From a checkpoint of a small image FSQ autoencoder: 5100 steps.
Rows from block 7 of the encoder of a small image FSQ autoencoder, named by matrix and row number. Rows with one number belong to one channel. Each number is 128 + 24 x the weight over its row's rms, rounded and kept within 0 to 255. All counts start at 0.
Before each channel's rows are labels from the 100 images, of 14976, where the channel reaches its highest value: "colour at peak" is the nearest of a few named colours to the mean colour under the peak. Only what is clearly more common there than usual is listed. The data: rendered scenes of coloured solids on a plain floor. In brackets: how many of the 100, against the usual share in percent.
# convs1: 3x3 conv (encoder.blocks.7.convs.1.weight, 384x384x3x3, each kernel summed), inputs 0-191
# convs2: expand pointwise conv (encoder.blocks.7.convs.2.weight, 1536x384x1x1, transposed), outputs 0-153

colour at peak: brown (38 vs 9.8)
convs1.283 [146 103  66 167 102 136 128 139 128 143 151 151 111 153 142 182 113  84 111 127 142  98 134  85 153 155 117 119 144 143 102  99 124 124 130 104 168 141 107 130 134 138 129 120 148 143 149 102 130 148 127 153 124 136 122 177 122 111 143 147 120 116 101 121 106 111 123 121  96 162 133 127 124 162 127 129 161 125 133  99 138 149 132  89 149  99 153 149  86 132 164 102 111 119 129 113 126 133 175 109 110 142 147 123 100 125 101 100 115 115  94 142 153 130 105 147 148 172 140 124  92 100 110 151 106  77 117 134 124 146 106 118 182 155 116 150 108 135 150 119 106 144 162 100 153  87 119 105 141 145 126 150 174 129 113 122 153 125 126 120 106 132 150 132 150 119 160 138  95 114 155 152 159  91  70 172 113 156 155 111 120 128 127 167 138 141 152 100 196 105 124 133]
convs2.283 [148 134 125 153 163 103 127 155 159 157 128 142 126  89 117 114 181 134 139 112  70 125 140 182 100 122 133  92 127 129 125 137 137 137 126 121 164  98 164 156 104 118 115 144 105 100 103 151 112  97 115 115 141 146 119 134 130 146  92 118 122 109 110 134  92 138 126 125 164 195 130 144  80 127 119 114  82 162 125 109 115 126 128 157 146 146 118 123 132 169 118 161 115  35 124 122 119 128 177 148 120 156 135 155 115 103 173 115 139 139 102 121  86 175 156 138 107 154 130 128 141 131 140 114  87 111 133 132 124 134 137 118 120 159 139 131 141 133 112 185 131 150 134 167 112 114 120 124 134 103 121 117 125 142]

colour at peak: brown (33 vs 9.8)
convs1.8 [117 174  83 129 140 117 157 162 172 122 136 146 133 136 121 117 144 133 111 136 147 140 165  98 189  94 138 150 104 130 137 151 153 143 133  76 102 145 116 147 132 146 143 100 145 138 172 120 153 128 135 154 128  80 113 132 136 132 170 101 112  99  75 145 148 148 118 106 142  99 158 122 189 136 102 151 117 149 122 142  91 147 105 175 105 112 165 162 130 145 114 142  96 110 132 156 132 113 147 118 129 121 119 125 149 130 104 115 132 198 125 100 147 117 188 133 130 125  72 143 127  99  97  99 130 124 110 140 110 127 167 165 126 111 145 160 111 126 113 126 137 139  99 101 147 132 125 134  97 100 144 114 126 147 129 151 139 158 133 120 114  95 144 106 123 128 128 141 125 104 148 120 104 143 156 148 128 147 105  99 118 108 131  90  87 135 124 122 105 111 123 141]
convs2.8 [168 134 100 134  80 167 109 122 131 156 146 107 107  32 134 136  77 112 121 132  89 111 139 129 114 137 120 142 126 141 140 129 118 124 156 149 132 134  96 116 118 152 138 145 183 111 125 113 119 129 115 131 133 163 145 127 145 148 153 143 139 136 127 143 132 135 130 108 129 102 125 112 113 143 133 122 116 212 129  42 131 153 123 133 128 131 106 139 122 137 163 143 151  97 119 115 141 126 130 136 129 137 136 141 128 130 104 140 161  73 139 125  88 141 155 104 102 118 122 119 134  95 128 109 147  94  91  93 125 123 123 159  64 150 137 160 111 129 141 152 139  70 137 143 134 111 107 135 147 149 116 140 107 143]

colour at peak: brown (39 vs 9.8)
convs1.338 [155 101 146 139 164 115 119 116 146 146 111 135 161 146 128 106 125 132 110 146 105 147 157 112  85 117 133 103 159 122 130 122 123 161 119 122 127 103  80 146 150 163 122 107 133 122 117 100 141 142 142 133 117 180 147  84 143 139 120 123 102 144 118 139 120 144 142 116 136 129 200 130 113 166 116 130 128 115 110 135 128 108 148 122 147 125 144 122 130 150 170  98 130 137 133 151 167 119 143 160 151 118 121 123  78 115 121 128 136 145 144 102 160 154 111 133 146 119 148 101 119 108 153  98 145 154 152 123 127 139 203 117 125 123 118 144 173 128 143 172  89 117 108 111 193 127 152 113 158 155 103 170 129 109 148 151 107 128 105 139 125 124 154 147 141 127 133 126 120 117 135 131  92 122 132 102 132 159 101 162 165 160 133 119 126 107 131 100 161 124 130 121]
convs2.338 [135 124 153 141 105 138 115 146 141  95 133 119 149 103  96 151 123 123 128 147 145 116 151 134 143 108 127 120 151 144 132 119 128 142 143 120 114 129 106 120 138 117 145  74 127 152 138 115 177 124 144 127  87  74 135 155 127 138 113 138 138 163 122 157 137 129 144 116 164  81 144 121 140 132 133 152 109 138 159 116 118 137 152 131 138 150 152 161 114 107 187 120 174 124 152 134 121 125 153 114 157 150 126 136 122 123 135  84  82 206 118 167 195 127 146 159 133 152 149 108 143 144 129 145 129 143  88  67 152 127  84 162 101 144 139 163 124 175 191  88 106 141 128 145 144 123 140 141 142 153 154 155 138 118]

colour at peak: pink (67 vs 16.6)
convs1.91 [128  94 129 108 108 127 119 111 129  97 145 121  92 108 114 158 129 109 120 116 125 137 122 134 128 126 149 140 107 123 171 129  81 108 147 131 119 124 142 117 103 179 121 131 169  87 136 102 124 153  89 130  85 157 130 111 125 151 129 147 113 157 127 111 124 118 119 126 106 149 119 114 161 115 133 142  71 141 162 129 157 110 164 114 152 139 113 151 132 114 130 117 101 141 126 147 121 109 110 117 130 131 135 140 141 147 154 200 116 129 182 109 134 105 145 107 140 172 123 158 105 164 122 114 116 162 145 103 112 139 140 152  92  95 150  76  97 106 136 170 138  96 150 105 111 125 185 158 108 159 119 122 120 116 142 104 147 101 126  91 133 115 125  95 135 134  98 138 101 166 155 107 129 113 156 152 103 165 138 103 153 118 147 130 130 173 144 146 118 131 144 187]
convs2.91 [132 113 118  93 162 140 160 161 128 143 134 143  71 104 123 106 133 149 133 136 131 121 111 122 135 139 113 202 118 129 135 118 155 133 128 108 111 144  97 129 134 167 113  72  98 103 115 159 124 137 120 147 156  93 140 144 123 101 104 124 144 161 149 109 129 129 120 125 172 173 181 143 134 126 125 173 133 158 130 167 164 133 123 105 165 140 129 147 101 128 119 140 153 170 138 155 128 131 164 150 126 122 149 165 160 121 130 113 119  94 100 128  84 132 131 186 118 137 127 132 138 141 136 129 122 150 125 112 122 131 129 139 114 136 104 134 135 210 156 150 135  92 138 128 126 153 134 100 136 129 128 147 155 113]

colour at peak: brown (39 vs 9.8)
convs1.114 [179 155 125 135 144 122 137  99 109 121 131 134 112 153 118  93  90 132 133 110 169 139 114 125 112 132 122 128 127 136 113  89  89 111 105 100 174 154  92 140 124 154 109 155 136 132 137 138 140 165 119 103 123 140 143 164 124 113 114 133 129 131 138  88 161 108 139 114 140 119 160 105 167  91 151 113 119 156 113 113 144 161 154  48 135 162 130 134 141 123 138  98 113 131 138 149 125 148 117 102 133 145 180 159 134 140 112 123 107 178 104 126 128 112 108 114  88 123 122  94  50 134 113 129 148 149 140 167 128 120  83 110  90 121 156 163 148 132 113 129 136 116 145  89 158  90 140 170  82 115 168 150 110 114 133 124  92 128 133 171 138 115 124 116 113  77 116 132 132 113 132 108 121  97 124 103 145 106 145 147 143 101 140 130  75 131 129  91 151 138 142 107]
convs2.114 [118 132 111 143 116 100 176 133 107 125 139 160 146 103 131 146 145 129 123 124 161 106 129 125 147 164 142 126 111 107 109 115  97 125 125 176 167 141 118 129 155 179 148 140 115 125 162 118 100 159 138 163 130  57 157 127 130 132 119 163 103 133 161 132 142 126 136 113 128 144 121 138  89 144 135 119 143 163 134  88 158 122 143 104 115 142 101 127 139 174 121 153 130 159 122 132 148 132 132 107 132 138 113 104 108 168 119 143 129 125  99 122 165 131 141 121 159 133 139 103 109 116 109 145 136 167 144 139  87 130 127 144 128 131 166 110 124 107 149 153 150 103 107 132 138 127 127 134 118 141 107 132 111 156]

colour at peak: brown (29 vs 9.8)
convs1.366 [123 153 120 136 155 148  99 138 176 111 116 133 153 127 103  92 133 126 122 124 151  99 127 115  89  96 108 129 164 133 129 157 121 127 102 121 104 186 150 156 134  87 111 102 128 103 120 133 109 116 135 139 148 156 136 144 100 131 109 144 112 119 145 117 165 116 105 136 140 115 169 143 119 118 104  79 118 102 155 143 163 156 149 136  89 131 150 123 116 133 102 112 143 146 132 130  93 122 162 140 105 141 104 137 153 163 142 107 117 143 130 121 140 171 175 129 121 117 132  98  83  95  99 157 125 138 119 122 144 123 125 152 140 110 125 124 137 153 129  62 143  99 149 117 139 113 110 137 125 107 131 169 149 130 121 158 108 130 160 104 149 139 195 133 170  93 148 122 130 130 110  91 137 163 154 107 136 149 115 121  81  96 109 137  95 101 145 143 165 110 134 150]
convs2.366 [155 120 155 170 152 110 126 118 108 128 128 115  71 121 114 131 159 119 128 129 160 122 158 106 159 117  90 132 130 122 143 119 130 124 132 163 150 143 147 121 169 170 166  39 115 130 140 113  87  81 132 127 134 166 117 153 169 147 123 105 128 123  82 153 115 166 146 113 139 150 145  98 136 138 150 143 129  97 181 149 122 149 143 142 144 131 144 136 136  98 179 122 153 106 169 116 138 154 113 139 128 126 136 126 115 119 132 102 122 144 144 132 141 148 118 128 159 155 164 148 146 134 122 143 143  89 130  90 120 149 145 158  82 130 155 144 123  77 175 145 114 124 126 141 148 159 146 106 116 130 111 146 161 124]

colour at peak: pink (39 vs 16.6)
convs1.248 [165 129 157 162 122  97 160 121 162 155 128 125 146 122 113 131 167 156 123  88 104 126 125  78 117 108 158 113 132 143 134 161 130 128  97 175 121 136 114 149 160 152 132 103 137 111 164 112 132 122 165  96 131  89 132 168 131 125 113 131 164 123 130 116 106 133 153 101 103  98 176 127 128 100 110 104 110 173 102 102 107 108 124 170 118 161 128 128 107 136  95  90 160 115 146 137 158 114 128  91 154 143 172  97 150 107 120 145 118 150 123 106 135 116  92 119 103 119 102 116 127 110  84 112 127 108 125 136 177 111  65 139 116 177  92 149 103 123 119 146 109 125 128 131 183 167  79 146 160 107 160 121 122 129 155 135 116  89  91 131 209 141 157 106  69 136 107  96 114  92 133 136 126 109 124 155 156 152 181 110 109 117 118 155  97 103 118 129 119 151 147 131]
convs2.248 [117 121 123 129 118 142 130 151 134 135 124  82 165 163 150 155 189 141 148  84 137 132 120 153 137 146 108 161 124 123 150 174 131 139 128 151 104 125 169 123 134 132  83 211 135 151 147 108 140 174 125 100 142  38 124 134 129 142 152 154 106 150 156 137 151 135 113 130 103 132 128 142 129 131 127 144 142 121 109  95 142 143 129 126 111 109 106 153 140  98 125 133 102 223 133 169 156 149 121 129 133 129 111 148 144 147 158 153 127  89 147 126 119 131 121 104 119 159 117 122 139 146 115 148 115 133 154 182 105 115 119  82 126 134 125 143 120 120 114 106 153 185 137 161 100  92 140 118 137 114 140  93 116 121]

colour at peak: pink (40 vs 16.6)
convs1.128 [120 254 140 162 131 141 102 163  83 126 130 153 117  96 157 115 140 136 118 132 123 141 148 117 127 184 135 169  87 124 171 124 137 140 149 112 158 152 124 156 140  95 122 125 161 141 117 142 119 143 144 152  67 144 101 145 129 144 157 168 115 126  67 114 140 160 148 145 156 139 113 123 137 145 114 120 118 114 152 124 165 100 106 132 158 147 124 119 130 102 126 131 138 119 122 108 121 148 124 135  95 137 147 138  91 123 146 165 161 166 136 152 131 177 132 124 134 124 125 113 136 115 117 179 126 111 140 103 183 144 152 103 108 136 173  85 127  93 150 116  59 116 119 108 118 142 123 148 129  83 144 117 149 139 124 102 110 125 106 121 177 184 111 108  92 120 131 101 163 109  84 122 103 104 138 121 119 157 110 120 119 156 104 146 148 149 159 130 124 123 146 102]
convs2.128 [ 97 129 139 125 112 129 134  82 165  67 133 118 135 102 154 155 154  75 145 147 127 156 121 137  70 133  71 122 119 130 112 149 133 158 125 106 137 130 173 136 133 130 120 131 153 133 136 144 100  88 116 130  83  61 125 134 142 142 113 139 127 110  76  99 115 124 112  84  83 134 116 114 137 110 124 123  80 157 156 124 103 152 146 115 118 141  96 107 163 101 111 108 134 106 139 104 132 143 114 163 140 162 177 127 215 110 128 158 127 129 127 144 179 142 127 155 129 112 154  87 131 136 118 112 166  69 130 129 120 122 119 113 125 140 126 143 154 129 135 104  97 156 125 118 139 135 137 149 129  75 143 133 144 142]

colour at peak: brown (43 vs 9.8)
convs1.41 [124 205 129 143 127 110  79 104 146 108 143 109 115 121 134 155 117 104 114 143 106  83  98 141 119 112 115 116 158 119 120 124 117 105 175 128 113 157 131 111 139 135 155 146 100 100 105 176 183 175 131 175 130 158 127 134 138 137 130 107 125 148 106 126 186 127 128  81 163 121 126 116 136 112 115  99 137 134 127 138 175 134 131 164 150 122 101 138 164  95 162 122 123 120 172 168 134 163 123 120 110 156 124 146 182 133 109 182 133 157 146 118 148 153 141 130 120 131 170 149  90 165 119 165 135 112 155  99 125 150  64 140 133 162 147 115 121 157 123 125 171 163 137 119 162 141  99 117  88 107 172  94 121 112 149 145 119 139 111 151  87 144 165 124 163 134  87 120 120 173 155 108 137  92 140 152 180  96 112 131 116 164 144  99 143 149 139  87 139 114 108 136]
convs2.41 [141 144 128 131 103 135 124 106 109 170 130 177 111 143 152 121  99 100 112 121 154 116 136  88 167 151 132  97 123 108 151 112 125 138 125 111 129 115 101  89 117 127 145 139  91 125 116 110 126 122 118 154 146  73 121 150 134 135 164 171 113 116 160 100 114 136 148 117 122 107  99 143 126 130 139 153 110 132 156 181 141 131 150 144 125 126 150 145  83 120 110 122 124 112 138 139 131 106 185 113 129 141 115 103 134 122  81 114 152  87 123 163 168 115 113 123 109 126 119 129 137  87 133 106 157 113 112  95  90 129 126 151 101 139 137 124 128 144  82 168 124 106 122 123 134 125 113 100 114 101 148 119 129 140]